python train.py --model="image classifier" --dataset="rendered made-up planets" --crop_scale_min=1 --translate=0.06 --mlp_ratio=4 --bias="qkv" --parallel_block=false --pooling="attention" --init="kaiming_normal" --optimizer="muon" --adamw_lr_other_params=0.0014 --grad_clip=1.0 --weight_decay=0.003
Rows from block 5 of a small image classifier, named by matrix and row number. Rows with one number belong to one neuron. Each number is 128 + 32 x the weight over its row's rms, rounded and kept within 0 to 255. All counts start at 0. Numbers have three digits each. After the name is the row's rms in percent of the matrix's.
After each neuron's rows are labels from the 100 images, of 14848, where the neuron reaches its highest value: "peak at" is the part of the image that holds the peak. Only what is clearly more common there than usual is listed. The data: rendered made-up planets.
# fc1: MLP up (model.blocks.5.mlp.fc1.weight, 512x128), inputs 64-127
# fc2: MLP down (model.blocks.5.mlp.fc2.weight, 128x512, transposed), outputs 64-127

fc1.511 102:173136136104144104079089080171150102148145129086121122148165119134141129107114145146159124115185174083108112105116098175211178128130106133143150161128125069139139106143134151136160145133061081
fc2.511 085:106100137167172153126116145142106124148095130152142183137138104154110122131130153118106095155102133179168093120127094087092153082103150141137114042129098159204130131109125151095110165133177095
peak at: centre; middle right

fc1.13 121:098196096168086194159115106110141147119111093109099103164175099066134118132094146162115150070121091132138150111132155087135119120161108130149112112152135200153121144116086086137154151082110052
fc2.13 125:157146129096124113134144156127174091122170152152186116137161155087108163090166072119130157176163172144115149156077161147111154150102119115118180119127072087214115126128133156159177127106137171
peak at: top centre

fc1.66 075:179145096124101105215124106154101122113145142063133139099132156124143095150082113168163084114202116121122137090117143149126079168087090137119110121141108147140075153170127142097128126119082069
fc2.66 088:180121100095112131110171163167185161133108097175123092102111073146113133166147124088104206117075100178131149130144157131141150101116127161092177108121143103131217109107130123153142151122083139
peak at: centre

fc1.78 101:175149149125117173152123106142053163094130086145145167170133129157138152113107119103169141131130091163134128112133131134183102182122153121126145152054156078118084127149105129192136089141146154
fc2.78 094:142156148113115116186089106197106137143192155105134112147086173143130133084106080115122099173136155196076154133157154129118135118148135103117131128118177197120174181140121142057088139081150149
peak at: bottom centre

fc1.409 076:129075108142139187075079104106130128152123115085114076178180173102140109117141128102139165092108135095109103120114133166126132206098154077135216129120164170147164079098112193113135141124133138
fc2.409 070:102159138174169084113176128081158105123144114148160064173119154185169049106123131098127108140142174146144131099082153135094195067162137165105104198129117139139091085194103110112105134127117106
peak at: top centre

fc1.31 083:143108164094146151188159124068098067143099152087075193131131155093174180160137122128121149073066108104108137177110101142150134133148181107133107078095129148103091157151170134181085088149149151
fc2.31 104:143125202079176173151119180155107202178146092107171098104114149135098145148112110161143118093161141146179130082186086076143090121093098093125116130125118174118097146125103110065196184117098047
peak at: top right; top left

fc1.69 088:132139107159161095101153133154101142132080133102110110165167113129128196093159149095125146170079133130109086124113129133153152058138071119128197142091124126138183067127104148150170144103072139
fc2.69 098:099089141094089162093151098092123139075144122190183160059115165146159090087129103120128094141160130143160100147127115143140152173122076182093090183102179100151115192077126132126163146119134146
peak at: top centre

fc1.22 103:159077160097107129116150147116087187167105123212140142164127142091142131151161125123125151120117139082145193125153172137097134090159124113156164127134112165109115082093196127176091105127154114
fc2.22 087:088150133062169102128123097175131055149095137115209117130121126128094127142069105184080158093127104147129094176054086128104151110113146158174106107120133140151111128090152255069142174116097102
peak at: bottom right

fc1.422 091:130130192157097148090146160178142160143175094116191124145174161100094107092105126176120170125055169148111146117125098145131119174163142158113165135176156116144061141166144129143124095135118091
fc2.422 092:157199060122165087155128098151098116127082131093129117152103151114099193123147116086119114125080082050090121124127156110124093090061105157152155105095120089161153094173095140108149209093218146
peak at: bottom right; bottom centre

fc1.152 105:133122110141102125101156155088126128148135071110150129162137096113122136155132116147125118138120166123171130160084097139081155102159102134112120141120116166154175093147121164110164085089129117
fc2.152 119:107090178147153118094142092107155117149108151173165046142167183151128123114111125077204131182144150105116103113079151196152158083129140102091114125195141073146088107113080067102086164100140141
peak at: bottom right

fc1.344 140:165095137089137109135149107137197132117106148132115113094162118142113094156098144175169121094166124095081164148103145076123169126129170094177058145102118084156092090081165106117111131173168133
fc2.344 136:110138069110109156083083165139118079084148104099147157099092148148101153110143076086116236120111110149164130142128160117193156118121109148129129141184098155130151122150106119142173193151104103
peak at: bottom centre

fc1.403 071:061124097140163106151129154166096149170111110073126071171119150133140139126106130169088117132154126212103132160104110109098150143130135155111182138102168168140146112156104148148139159176147144
fc2.403 066:096147141133120156102146129111162132133144065155108082109122157131124136123093157157093110179094095115105107151101079125149138153129183119136106110188106113170135109168162185146128115162110116
peak at: top centre

fc1.377 066:113122151100141097122141143132157139153138117183051048156147182149097163106104211084197144201149108135131148183129086148102126093150171075081152091126149178154094086146118112131084164098195160
fc2.377 071:156178065126137178113085112086119060132131116085154167071131117039124165111153122142077122122167095114143122140186154118153100209144126128100060121145131086111104117146114117080164142128111168
peak at: bottom right

fc1.123 057:141119134179132125135133104103131087174059101136145142146138130066184177161086151121104190192032164070118137086103150130112071138119140140130131170042103106163128127139136125158153104162103114
fc2.123 066:124113152061128152145149162114113172128126093140125076139099121139139120137139144113087062062196156150156187161168115083142141079134097148127128091159141172157164129158170110078135160172144103
peak at: top centre

fc1.91 110:099096117140144101153103154134121178138112154141107128133101148173166122160128135154172171140080115167101147169102161085122137192185094131125139154089183211077202134153130101133120168145091112
fc2.91 103:092187166100106118169209045102099090123145125168108130207158119111060142113090089051086114171108109124120134140127198122100144105134135147141144148142137122156083131120144138117186125113153156
peak at: bottom centre

fc1.474 072:163076089150145100178091159071119184155178137133121096113174129144178106080150113136064112082105096113099119117126081142142177096117133155145169138083143090167096134158159157115114119128132088
fc2.474 093:201137108070128168097188154145113164138113138151090127201131145098104098137080121114141131141191126117103157110100096090161065071128096164124133136147139108080154131133115103171139171118118153
peak at: bottom centre

fc1.168 093:135158147173124132166076122118098159161087119119142098199114163135193121112166131121187147102127135136076108101108062141046110125121117116067159123181157104156134074078186131122121116138122092
fc2.168 110:109159085073103118119164104152130139109140143088123146126130116110141074156123082199078146137106146135133110135121123148134115174089103088135105123072111163081138171175070156104142125161116175
peak at: bottom right

fc1.347 107:138205140203129181152137092121103165152114137152102111135129180116138141172138168120166134149057099110119090144137185095121113104094135178081110096104120075163121108175092115160075125138143164
fc2.347 098:154113108152091090112111122065104161074175161109153188107146189174082065086154129191107182123116177185140139158121112093135161125118119098121195146119143173124152114138110103098117138123110124
peak at: top right

fc1.8 120:112153146151142066099135130139118145133154146153143185140159146049092113076168146152103129086093102156111153138134177152147096162135162137149125134134133166128145081110072135127061098168186125
fc2.8 133:127117131113105180119128172112138112087147112138155036116086108183156099136152099142176101161203111127124078081124100078120142079136092117116151126143137131117125142084170135110191152110160133
peak at: top right

fc1.183 047:116122145129098127112099136133114145168088174179095109119106178110139093129181209092165198115108122123117104126158147128110140152092118171125118141105152220168117104115172192124117098168084140
fc2.183 057:078145161162154126046149107096123079115172033114161155118105117121100171120092133105127130172185126148136138120119146159138084123125135073117172127071111089119139193118066113186170126128077102
peak at: bottom centre; top centre

fc1.29 088:131113120139110146114114125080118115142106094127094109102150083155130096150142101120164116171150152176119122130153111146097121160127140156119123161114119138118128143167159089150105112144122026
fc2.29 112:109121142118126135148080141157141120130092162076154137107117107114137123112136148182120123160093119074145072121091117112150147112079118092136137124094129108194116181115106150132139156126108178
peak at: top centre; centre

fc1.34 153:157046140196061154117106089160114124136078099113136084060144138156183122145108107107122077116142138113169111106079104083092153092135143136093102162104092127097097114146090154113118066120092138
fc2.34 176:072200163084201096138163146099117104084153161156177135155105142108104087101115145115148155084127119142097134097158143194151142134145128127126136106167114110192120120091084092114141173106157125
peak at: bottom right; top left

fc1.502 149:086132163153173186088139130132142170143155090135102149137114188091175086133171089094121096174159106152134137150135099152089130134103115121149159103129096170143193081184174128135109127118172132
fc2.502 128:148144126128139193104128146102087088075122158149080067131145158095068071165152105082107100152162154153132149161116118106114119101129105128185182170147118153173111110135119169110155179075095129
peak at: top right

fc1.324 070:126161118119121084143149132127165071171127153086127113138115177130146102118140200128144145151160180109109137173168102125080146151105107115148131106111172150151128080205126137149081146063131102
fc2.324 069:113090136093131145152139070162118188126132120083178139161097081062143152135113114103148111136108039164130094113141165106151139124189162169198136131148119094103156188134173108148141164119136162
peak at: bottom right

fc1.87 079:162095148089150155081160141112180138170120165096141134126106120132111131092088087187117112136128093146132124118159188175167127127151166109107143116035099156099104148110211132116109080169177171
fc2.87 091:099118097149128129177109088155112108133143050118186157140057137154073099114138110140138112100154133105161138050146104189171125116165161130177156116060131135189133133125128095109111153127057123
peak at: top right; top left

fc1.14 099:073179151138109055137123092196115067141176130161195078134143140097111074117116172153135130146178152142120139131080126136131159120201050177118144085157118093118157133098146121095148120153105098
fc2.14 102:124102080146148114141162110131108124142151107088114095146114123151110075123154115110098132173098087069165102128134089134127139153122088133099145155112120085102143111155184149127129157127112092
peak at: centre

fc1.35 110:166150191182201059133172109172186112169136078113141116093192172128132163134173138205154087144105113194099124133106096099139159095086127132187119153099114080151133147097106100134062136113137116
fc2.35 081:062125131086112141134129125187083097161172147128125140110073158107168070050097132139110149121176111167123145151039104106143175123139104126149046129082144128160208117060147130163165101182136095
peak at: centre

fc1.500 102:094140169094123099117157127158157155134138112088136076153119056094107156128097132163123145140111088119115174066103076150123102111116165128130099109123230167123174107158142086172110152157094192
fc2.500 101:132099096141089130158150161102099096128133084135143150138132124148180090135116064166113131146117093098184098193164160157104208112128146115139182077051159122160118126111092198094059139083122126
peak at: middle right; bottom centre

fc1.79 087:121103169183136138158123111075120081138170095183146115157185167115144188155137096105131127197146105115131110054070071150145117142135077176165080173166155143157114094108126122101076151107142118
fc2.79 088:091139101222092147092131100125124136153093186055112079105079074170099141130130117122119120074146158132132215115175131114098076142112136150053174109098145127155159094111105080150139133183089098
peak at: bottom right

fc1.408 070:198086139095164086132100123090198112109183132159157167064172097109176125146142106116147127128189096113160183122175152124091128104154174128124085137097085185130106162101128133120149175165127154
fc2.408 079:111095136168102066167124171183111143168105127132097111158106160119065165098095152119056145089157192124103149164101177069135153115109143130131157093217175105130146101163077113107092073123125113
peak at: top right

fc1.313 064:186089096149080094182126076126135131138155110145131151149163178114129123155067173186130118158138090107146103115170112085172175056134109139144162125139106133095149115129114156166075148174118163
fc2.313 073:159154120061128146112122115081166108179114069167124127149148095127143123098165104137168122036182141166127122125154114109138109125152119132181176142161116118087176095124234106105133133156109172
peak at: top centre

fc1.451 101:172153165115157150144137101157119025187102096106117162112133085120117104176120185094079162104135170107109095191176131138097130192104127164154130129142077125168118109142106126129147185123123142
fc2.451 090:154126082137162140167164123100127179153124156146075104120074138161082138133136108158136061156109130143128062105150109189029097110131114095148110080127129138099145121123177124124092152110167117
peak at: centre

fc1.58 089:076116116094099107087156068121126179169150150127099019131132178134165139101170153099191130111119083113082083227174154131099120187173134097140126089134114085131120187174097139185099164105144139
fc2.58 094:132043084107149138167132095145141151176137126111146127123135137107138097163157076137119119112151122137180148191183143159159120132161184144104116102145090071101123083098137182087108160165130123
peak at: bottom right

fc1.404 081:162026152173117133077117099137062109167162069091064098159139068118164112135169117126116123122107093108092123136101116094088146177130148165146115125156110072090108085182158133109157111149149118
fc2.404 091:111179099099160110119070158094131178172128085089136143131078150114169134200102178108173164147129096134131045194116152148142126108067109134106099105126094149119145155176097125176138150151129116
peak at: top right

fc1.420 071:122085141099150133143101159109196138196135139098138095149136101117120101127165157163174167119145111100127115086173084130132089181160141140132090132144107085110110115090082118125076132097096197
fc2.420 076:139117154138177163128154113148111139111117141118144147131117132149102167125079114089113138109121103158077091152105150091139136118113151090168113159154201157156108102137124047114129132151202086
peak at: bottom centre; middle left

fc1.165 122:165159119113100126127092157168071143094095113151060121076129195115157135120128112090144156094151140152112141070056196112220085094116114152142104154106152157111085100103183063072100116126146113
fc2.165 123:105088148179088152113180168102166110203118150140164095143120083181104135137148161160110088131154109123073119123215103128032112160150104119087156144190094095099138129128101196113097171127171147
peak at: top centre; centre

fc1.105 105:107123103207116186108156156176129160099127068087100050124157112160069143111143139160160111114117122139147128114104136054093090086152127115165147101096206106131116123153147137163131147117113141
fc2.105 125:128137158102125149101109155046119163157185174169163115068104129079122105102135122123094127143135149111137064126107093142154166108177165138143119175211064136123107075156150086167129142123151137
peak at: bottom right

fc1.427 108:114076198125147071164137113123141140140094111115145119127081056127202110147098159127175135162077076177093070157129131136102084159125092090174097082099159103108103104173182130151118121145141095
fc2.427 095:136157146097118133135136172166183064154163125172176086140120114128068112098126086120138117070106112101141097139123049095170115141136086060144154141090065149106124144166091089153127177098079099
peak at: top right

fc1.421 126:141121143124108088158059096158107106142119116151147117094170141119161188117119145139193143124151105115132110172112093173119118136094103188123173100172129109142107108133137193093127195139040114
fc2.421 120:087094131125142089138152137121182136127113067130147143135178133104131124150113151185162146162075131190168107121116129167080150186168111171126151076189117124101116160114128174148128172150117065
peak at: centre

fc1.310 109:081122109181098153142199104161102104162126072128171105091104146105148169146161125134158093092045173141150132130153148117125064113130118182120182171063148121096134201159105157123114115138141138
fc2.310 115:103116096097128107111091189176098115051129165078166154072121189153148109097120153089069185126128100141149162144149191151189148160068090116151102183144080126143109124156112127071197146129159161
peak at: bottom centre

fc1.462 062:110124136152103119101148110086122142112215155159166085172106125081118132212106147122129120112141077153158126127077120140088151142100123155117102123177143168094107188156133123137159146050181121
fc2.462 068:160159091141175141121107120090049205112135103093133115160110125152122146147123117139182135125135104183122120131097128127139112110169133109145152100164085131136138123145169164130131137097060096
peak at: middle left; bottom centre

fc1.175 098:165078128067133058131132120142120088147145099116150073170104098111108076117109099171179145145105162149103132104161116094130178096129207185151167156085133187099177115179086110099144143114122132
fc2.175 101:144165184187147144136093107159089086070163139143090125125096133138128150125048107097132107148174159143162126187130161098130188142186118075131101135188145095134072127110176121153153098107133178
peak at: bottom centre

fc1.345 089:114072105129149126153151173105171141147112167102178135167086087119136135091150099088142070146115098101123094120114131099130141139076093143197125129146107097122194140077134106158154126092109070
fc2.345 109:090163196151109142127145089160156115113100084113106125123193126175127146134118119136176176152168147156178160128087148182082177170148094117093179114075088112140155148123095161086131096190137162
peak at: centre

fc1.465 078:147137149131109136063133108103179106154120138191128108104152127154098171151145133152151081150148172149133191171135117137140093115113130161165113094121211164142080090124140038133090110054141152
fc2.465 087:158173123133104090180079118186143183169167109112135094120165164063054143179113151085117174136140038137186118165143166122200122188090058109118095128137118085121138131119135164088134136105063138
peak at: bottom right

fc1.455 053:181109150107094121132162069138122102112127163088127151111118161106148125140182165123150175130098089089124156106152131132091189071120106126213158126108122125138129178121143098134116145143139087
fc2.455 068:195113111132176163197112165205111071179161104073094122124146122163113153122094165114113086111140103121148093124119133112121113138148094106114106136155109117119155131132088109114106115153121147
peak at: top left; top right

fc1.388 105:107130163144136084078091157164088133148172140125140050129105127046133101086176126147145164139091165145101134131091135188130177113180162117068135086094079127110148129104145163112165177129129179
fc2.388 089:080098134141147082146094081117110151143131114115107101189133159139127091088112167147149160110153144123138162113082108177131117093214132139076055130078069145125154094114118129140101103069147101
peak at: bottom right; centre

fc1.390 096:164129122119138157115105109099147140165194163124116057136181180117131151126146111146150141146180191092104169168136123187142141131091143102129092118102176107169148143215114125175129179115116069
fc2.390 102:131139049136150104133142098191112134158096130132134190048104096140109121156128153118112117157161098216126135119165129081112140124153134149144108097126094100095100157064168114077108124098162222
peak at: bottom right

fc1.3 100:195154165083091095113103118175133093210118069174165102104177136185120133098159143132113091155156138147114109158173146206140182105136113121141162170154061119139135123081123182127145147100151090
fc2.3 096:054156131114106144123177087060082134165129146144189099130151191149132128140128123129084145095115085119132143100078094093109134124181129144167093109112134075134107110117127135152101145184156147
peak at: centre

fc1.488 125:150121115124139125157135150075101131173053159121072175128129156162180116163186104132143117092093186138135142170145159090049134068145171128180088134161112145157105118117124161147158144115147073
fc2.488 096:163099176048160069058103075104110092098120117103175131143120162050156120185125114141108173110160168091134167174119056122177116120177124146133168093097134122176125159105165134127103084152089085
peak at: bottom centre

fc1.140 100:221105136127155093172147144089126122178127162103132127035128172147164135114173137126062147106126187167132137175101160116143141055068119119198138160123097115209097111080099136173108097107155160
fc2.140 089:125088199123167085102111100112094104104146149138200121123133167086125119149135141179126119133106173117164154136151098115112102104166155113128089071146199145131174141125161129097110073176071092
peak at: centre

fc1.60 083:109105076176186104147202084124135152185159133139094125123143095156129191176112176127090159143173181146195119138086128101128181137152141132113154145097161155171146127111139088116139149128132130
fc2.60 087:122167145098132164125103172141130170159149101178145082141109094062121112095163133132118113168115078169112126150159109097111129056163114139175076121158169075098162093135145182144109165151136099
peak at: top left

fc1.61 076:173123098051113160145066150128170125110139141096119086091190168168168119106146180147150075116111101159107099151151170118074156156158115173186192128091155149117119142092092131155143089097151134
fc2.61 084:083147129115124173162099100149183146123142172094117115112152197149135129095131186083153049146159159093103132102137123126128154137175137150174095160163106123130102163131098100139091100213160111
peak at: bottom right

fc1.485 144:102083098087153081150129127172148098174139139106124143102167110095161150137172105120125104144124101068196140137160145112141096136171087095145122138142117113068105098171180111162089110084110121
fc2.485 145:139128102125127124131098076111142165072137136136126112148132154101098151123096137171138134155131119122113160189102111150131136130144142126198157147097153157091178119069104172115171157166158150
peak at: top centre; middle left

fc1.501 105:081138153083089200134133147173118145112114089148134125075191124113137105121132115125171053184138115161149069126136102112128167083172125131127122134096108092118121096132220102106138102174077118
fc2.501 099:113144039154124104147116133062114138160142196138170152165102159120128122121141167147153097089123120143060142121124092112089159124161083067167057110138103170149138167113077148136142105130195101
peak at: top centre; centre

fc1.352 084:197153130128164082172120079107157122103034129122165141184140139149135125179179065052191066110165188136144105169100106148131118127086103150135118131131052133122128081153116179104174121151097090
fc2.352 091:135064106140169158063092088178154190081163163182078139122125166160154125151097138081147179188099131136144138137067141116153151155126101111116145082154121132140177121122104105092094107128139103
peak at: centre; middle left

fc1.163 076:205128121136049092133108100126139132112138115149115105144159151128125084148112155167109136122158116147174123169199126089181106052105125168141145137176048118106107089167175128138083159138095170
fc2.163 090:169120155102107172092108125134176126162190091130071152138138098146168120099143119142181124074181137123120183067103135130111135140128139111177163109090186114111173117085177086133158104096128122
peak at: middle left

fc1.367 104:168130087187119132121155142091121111126155125132140098157101123105078124126139062067101100152120172153149120137108116121107147111196145154103150159125092079129139212101112133074114092100117121
fc2.367 088:159150108162115128108129164113216150166157122116160142148197152134187073086059141152115167123186108106079148134139077106137084167125103135089164118097082099085181141124124156140120133085126211
peak at: centre

fc1.461 095:177102107154104059077144114114114128082071122117172134041168090130130099175112178103144097157066137159110124129116132140140090157080182137148136113144107137147159136110147161133121099175109146
fc2.461 094:077175169180141159130149173122117127100169083145086103133101148152154186119131114149077129099153202106145159165174078141085125113112051178087074121159191138134135148168125085131113085112112129
peak at: bottom right

fc1.110 116:170134131123168089096139150106102103173098109141149096113115118170169087088133146093145081120152190167151145135163164133150176109132075153102157164121091079183126113094090181206133134150106107
fc2.110 097:138075145149174101131093081073133130136114173185168136125152174084127130140197138156059112100042117070148109150085067108109123160125190133165114110123099090146080121154172157135111110166128113
peak at: centre

fc1.154 094:179108086107138118172084122069115145156140030125148157125166171184127135130083139119090103151179173169129144133166158132084136079118099112169125133157061107124129075109153173132111140121157068
fc2.154 103:155141119170142133099148120140142116096090195127146070120143159134107124135185174143070150092135109041098175066074116124152116130156144138146133052135135109128106179071075113141137099186087141
peak at: centre

fc1.452 092:165138150160129174131138170081150109183085120135184138131112183047157108136114084075090085095104111130167097160124154107134128129109098101139103159106073142135139148136128154161107173149152054
fc2.452 095:137125079085129160150138137126068139081202132090124157133120117143083153127074162145132161042118160153131136140109135141051139128152167081155094117081116169167150109143144146089108088137168176
peak at: middle right

fc1.429 083:088149156099132141161132124137135147121165142124107143169073158098161143129132146175088174117134100146112150097097140147079144125100147130116022164133145113105121081119124121202117116102159148
fc2.429 093:124152077174105083117158180080155093135111096082140179123125174127136118145098089073117109101144125140146132153171106195092148153132117091154221094141175139135166148127139150069117122140082152
peak at: bottom centre

fc1.484 117:115108095139135142129111128134156123131103175111149112139051115106189108123109153154128153168100086157082158102150123082127147165065107068132081133147171194132137084152123105152166093179148174
fc2.484 095:154118142147099109156146135191186110152145140137101127177157085164173115128106084071153108113119105096166131145152137119106118098119106207121172216100128127122181167159125143087069121054115142
peak at: top centre; centre

fc1.117 090:099117129165108117120078091083163129183162132159148047122144104077100110116096167140227169171144191093144210126102114150157126149145121137150113130095149138152108131133129104116098195092114144
fc2.117 103:211158094133098103104078145094144136156125122161173083143174139084079072133119137099191144186155116171103160145149138157126151114105126108101129106117147129097114095163133147135087137044103154
peak at: bottom right

fc1.125 086:166115131160091078119115126158049149139120143098104101122148063085152154147133107151111128168155079101158191139108124115107131148163142131149112103091126166099153117150117184203089137115128134
fc2.125 110:133104113128097128134157120099103145104184156115113063141141099153193132136156136142141096135171113151085120160204132140187144141114129215163106107109128119106161115177102149128133105175090157
peak at: top centre

fc1.469 084:168142085193085095148115120135166157165135149148152147090094157136174139130118081134162125133119163150100092058089152173131146118133166129057111193081156157124113116090124147116153135123111105
fc2.469 103:074147137152128106139129116088134127116140127104078127072077159140093123124171112126130131119167131074144156180131151072110115168089064176096148105098139101170065144167139154123055108140079105
peak at: top centre

fc1.387 096:129144183151156175185141094185080167093110169098092115133151062151109104138093162072101095102113139156163117109157127101146179095131117105100114139174218071156158140119137123198111159092190186
fc2.387 083:170087105068112100138131182142154145157122113111159128107141136077163160083145128127107133180110127110114097112093142108120189188073166130171065078189131167118112105096102096123179113113165147
peak at: top right; top centre

fc1.321 088:121093119076122132108094136143103155137161151187116106175110120124101074159182172109081130109095143152187104106135134120135109094116108115111162140157108135107107200088170147100153131091112131
fc2.321 105:125128171162100131088160131188208145132091133119125087120093116086096129157114074165193161135155139115113131131135159118164196114142134130116131062106170117074190126105164134203081126152191101
peak at: middle left

fc1.440 068:138087083111106106125072076142134189153154140156104080127088132102142122096118157187115160173101064166176101132108117105161179094141116181122115127131112146052107171115096148177090158186096174
fc2.440 078:174191126091141098089095143080121141157137048149085141184090098132169163171154156172151147106173110133119136133092131137154095110100126168096122166129096142131171117159193159122147124156089184
peak at: top centre

fc1.161 111:139189170199205103159112164148120110100073127121121124121144091098065092132138110076179161110121095042148108123090112126119107165185152121091107109137178083098080133172123152124154101136113163
fc2.161 121:180087084063150088087131189108160109139115180119174105156180148130179111140156094100121103153134091096171150170160106135116084149104151112152142156072051139111195095164151102081097132190106083
peak at: centre

fc1.490 090:129142129133148139126067135148138102119184082094164109102145126155152121102111138107170057195140150074141180102164213106155082145200077171121143151132132117109090162077124136078124179163113091
fc2.490 099:086115122099130150096179112164129154161075177158111130128182135116105140129068103126101107120158051147106106110101127119120144124080162143147103133194171129138128060179155098157191153153094132
peak at: centre; middle right

fc1.178 066:136137111121147165146127081155158056131076109152048128149078152174134109127119139134145157092164119132091099176156129133106128196108139097146168175119141142110111136160135135131144126134104159
fc2.178 061:141160144176160198151122099111097142094150118142168132156100073140110130186091135127129127094046128135156097089086130110095115123205152106102118104131086104065117191087146136158165118077169092
peak at: top right

fc1.2 091:111125120212150124141091153084062125192142164107141162161083130133137167116087095080163151083123080116104158127134155153112105090157152217145110146131168104093196126121154125080092173126083019
fc2.2 095:160098122085100114082110111154160062139141078120103146053227172116168135161089115161116118137131171155162119139155121098144185175098151119145075150124114148146070136114149124122168125088155195
peak at: bottom centre; middle right

fc1.20 085:186122152123103155133160088161081094122085106134171150095122181108127134115089120134100100126118169122146113109155128092166195059144125184131140118157179172142127131110124125125180083197147104
fc2.20 095:121083110086142103057069146197160112108155114078133166105122121129150145202159137150119157195142129137131063139132113187085056100098160149132133079157148141101154170153095103107104147128106068
peak at: bottom centre; top centre

fc1.176 083:091127103159111123133133133165142101131143104118150143104089117102148155183149125155083127114119151125089171180141107110093122098140091182184096092079225140112156134148149138117093138111142106
fc2.176 093:176095104135113107106139159126096112230143131114123077144151138105108122183135110108151139177108151113170129062127182149175119140118158103120122128176115082099113073152180146149136145132114122
peak at: bottom centre

fc1.124 103:090126085118105124088102159151143134108072154080152139110134167117099146134152114102076134124102166119164185155191155049094148110103119134104094173130164132117162080158138129140155111118117133
fc2.124 095:145136118168160119142107075121090160138145116160152113092154086099133132124122154116151075128096134111141133101096112206125134145144107171163157102171120163142119093133105162118133165153127101
peak at: centre

fc1.59 087:077144167144210092149120155116105115199128106098124131152100056089125151094116166123082142106167146098158178155187093132120155133105106157125073101142153122142186096158130105076147131092086134
fc2.59 082:199176107060106084163140093115101123116124193114118161081154135169122170094068130186102101148135137191133122136106112158154153145125126158156146177132109119117095130158165143105084133121161111
peak at: bottom centre